From a checkpoint of a small CTC image transcriber: 1.56M parameters.
Rows from block 4, named by matrix and row number. Each number is 128 + 32 x the weight over the matrix's rms, rounded and kept within 0 to 255. All counts start at 0.
# convs0: reduce pointwise conv (model.blocks.4.convs.0.weight, 56x128x1x1), inputs 0-127
convs0.44 [193 129 155 155 111 132 158 122 119 105  93  71 124  96 144 145 122  98 147 120 192  85 139 131 122  92  84 100 130  88 146 126 100 163 150 140 180 139 165 120 161 109  87 116 129 110 144 103 155 164 104 125 100 133 110 153 172 148 121 147 181  97 124  69 103  91 115 107 117 120 150 212  81 143  99 193  87 145 128  95 100 127  34 127 186 154  98 153 164  88 207  41 194 150 159  92  77 132 166 148 110 118 133 169 116 130 132 174  86 106 144 135 126 157 133 186 130 106 137 107  79 157  36 133  74 206 101 118]
convs0.45 [ 95 112  88 122 156 120  87 139 131 116 150  33 155 100 109 139 130 131 147 119 142  98 122 133 137 104 112 151 153 121 150 104 117 130 121 118  56  88  79 110  88 178 135 137 113 102 103 123 113  84 136 192 107 116 190 144 129  70 126  88 121 120 167 180 123 114 124 130 123 161 199  41 187 124  74  92 161 108 154 108 107  71 111 167 133 195 181 201  73 135  71 159  90 151 137 114 106 101 141 101 154  88 166 108  99 116 153 123 141 187 133 125 133 140 111  90 148  89 140 119 105  99 143 141 130  71  99 129]
convs0.46 [119 109  96 149 118 161 166  97  96 168 196 135 197 124 116  95 139 168  59 165 139 129 122 115 109 142 179  82 152 125 113 159 126 154 164 134 100 128 105 148  92 142 166  77 112 182 137 107 142 150 116  74 100 152 162 102 106 136 154  85 199 106 168 179 117  98 185 156  78 160 130 132 122 102 125 106 143 109  98 119 124 124 146  63 136 163  61 136  79 119 135 101 127 116 186 100  84 124 137 113 136 145 126 169 137 128  97 122 100 135 110 147 153 132 127 127 115 132 135 118 137 172  68 113 114 153 124 151]
convs0.47 [108 121  94 121 101 145  58 112 126  96  58 132   6 115 151  92 130  98 126 147 130 120 126 114 103 150 178 119 123  77  92 141  24 117  94  96 121  49 183 108 148 108 180 128 104  63 106 131 177 104 125 128 135 157 113 138  72 125 100 186 137 127 152 111 129 147 187 179 119 134  73 142 156 132 123  71 192 107 163  94 123 165  68 162 111 124  55 161 163  93 113 133 100  85 121 140 119 116 118 107  58 100  88  74 129  98 110 122 127 165  81 115 163 150 112 173 170 157 108 157 143 180 159 101  57  75 168 148]
convs0.48 [191 115  76 102 119 193  95 144 114 107 123 138 124 149 152 226 152 122 171  66 131 152 122  63 128  94 163 112 118  86 122 157 124 111 117 144 150  88 137 136 102 113 156 150 157  68 138 176 126 166  62 142  97 150  89 121 129  95  61  54 128 111 127 124 120 155 156 128 165 178 155 157 111  78 141  80 104 119 110 175 127 177 148  76 163 184 119 153 147 136 135 101 101  97 193 160  96 128 149 116 105 134 134 123  81 106 109 112 149 124 119 118 146 133 140  95 139 150 169  90 130 155 139 161 175 135 129  97]
convs0.49 [132 131 108  79  72 166 138 176  90  88  60 130 126 180 125 115  99 124 119 115 130 159 101  93  80 198 120  92 197 133 120 108 157 145 108 188 101 142 127 165 138 201 133 191 170 163 168  98 102  83 146 102 141 186  84  54 156  98  53  79 108 108  98 110 135 103 137  93 107 124 208 102 109  84 133  71 140 135 118  87  99 149 106 123 112 131 156  93 108 115 155 127 175 151 169 136 109 114 137 198 107 212  59 101 158 136 191 127 118 119  97 133  75 107 101 111  64  91 131 111  96 136 198 126 162 163 110  81]
convs0.50 [ 74 123 183 205 161 127  39  92 109 191  83 135  69 144 209 149 132 150 131 102 195 125  78 103 161 106 110 100 111 143 124 167  81 126  74 110  53 126 173 103 191 113 124 111  77 125  93  89 161  88 115 122  95  94 117 161  91  89 112  96 132 164 153 106 153  97  95 137 133 138 139 138 104 103 147 104 127 106 144 137 166 117  94  89 119 136  82  82 162 123 157 161 183 150 131 186 132 124 145 158 198 153 127  84 127 112 142 101 131 140 112 143 103 138 161 147 147 128 111 122  78  56  81  88 127 104  77 148]
convs0.51 [114 122 128 135 173  53 123  92 109 143 162 165  85 174 120 126 133  98 153 206 155 100 153  94 124 129 101 110 102 171 255 154  81 156  57  86 135 142 168 182 131  88 126 118 138 135 129 104 118 122  94  49 115 117 132 193  91  97  85 138 121 108 104 140 156  99  95 103  99 133 155 126 132 129 119 123 149 126 162 109 124 118 112  84 155 134 107 148 191 142 164 151 124  84 116  92 168 167  95 102 136  56 131 133 138 143 108 109 144 133 116 120 155 108 100 128 101 104  68 104 127 192  69 124 163  66 125 255]
convs0.52 [146 186 112 162  93 128 177  93 152  98 108 127 125  82 158  97 131 150 154 117 126 163 137  88 131 105  98 137 137 150 148 135 160  97 124  89 139 172 176 124 129  99 167  92 125 138 103 103 143 107 164 121 175 140 129 157 183 124  57 181 102 133 163 104 136 121 106 131 154 134 107 104 134 106 133 125 107 125  92 116  87  79 132 152 114 118 183 142  56 156 145 131 125 125 108 155 114 114  86  91 127  96 130 113 112 127 138 173 105 146  91 156 139 185 172 174 173 159  91 101  73 121 120  79 115 115 146  70]
convs0.53 [140 140 107  71 112  94 106 110 124 117 194 137  94 150 145 168 107 149 127 148 134 110  94 128 106 144 137 120 160 150 123  94  99 144 154  86  61 112  46 112 116  91 106 124 147  60 123 148 111 191  96 128 130 120 104 102 176  94 126 120  83 133 131 121 113 141 122 105 112 114 172 125 121 176  93 156 159 145 186 125 119 195 159 125  91 151 161 102 140 105 210 208 126  80 155 141 140 130 112  87 164 164 156 132 139 104 192 132  92 147 128 103  99 118  62 126  67 138 139 136  99 104 150 117 145  87 104  82]
convs0.54 [196  38 159 117  97 110 102 113  86 117 124  91  68 132 231 187 163 148 121 105 166 134  58 119  96 109 164  85 118  86 153 121  87 165  72 115 120 131 132  85 140 120  75 172  91 125 140 133 170 111 168 108 154 172 113 169 129  79 109 184 139  87 152 181 114 136 135 134 197 106 164 100  81  82 129  73 115  87 131 158 124 144 201  70 135 210  96  93 133 143 126 104 120  97 108 185 160 177 135  78 164 172  67 122 151  80  73  95 129  60 136 146 100 149 159 144 116 180 135 165 103 133  74 123 155 146 123  92]
convs0.55 [ 72 163 112 132 121  98 174 163 159 115 138 108 137 126 100 147 119 131 154 141 146 135 125  95 101 147 128  94 123 138 128  74  75  90 124 102  61 127  81 101 152  82 138 138  95 147 176 147 196 114 155 115 131 162  95 149 119  82  88 111 109 113 159  96 176  62  90 119  92 134  84 173 123 108  69  81 130 133 137 104 129 129 108  96 192 115 113  97 120 112  98 131 118 100 149 103  88 155 134 144 113 134 145 106  78 130 114 100 112 204  79 121 141 133  81 130 116 113 119 118 123 211 122 118  99 119  92 114]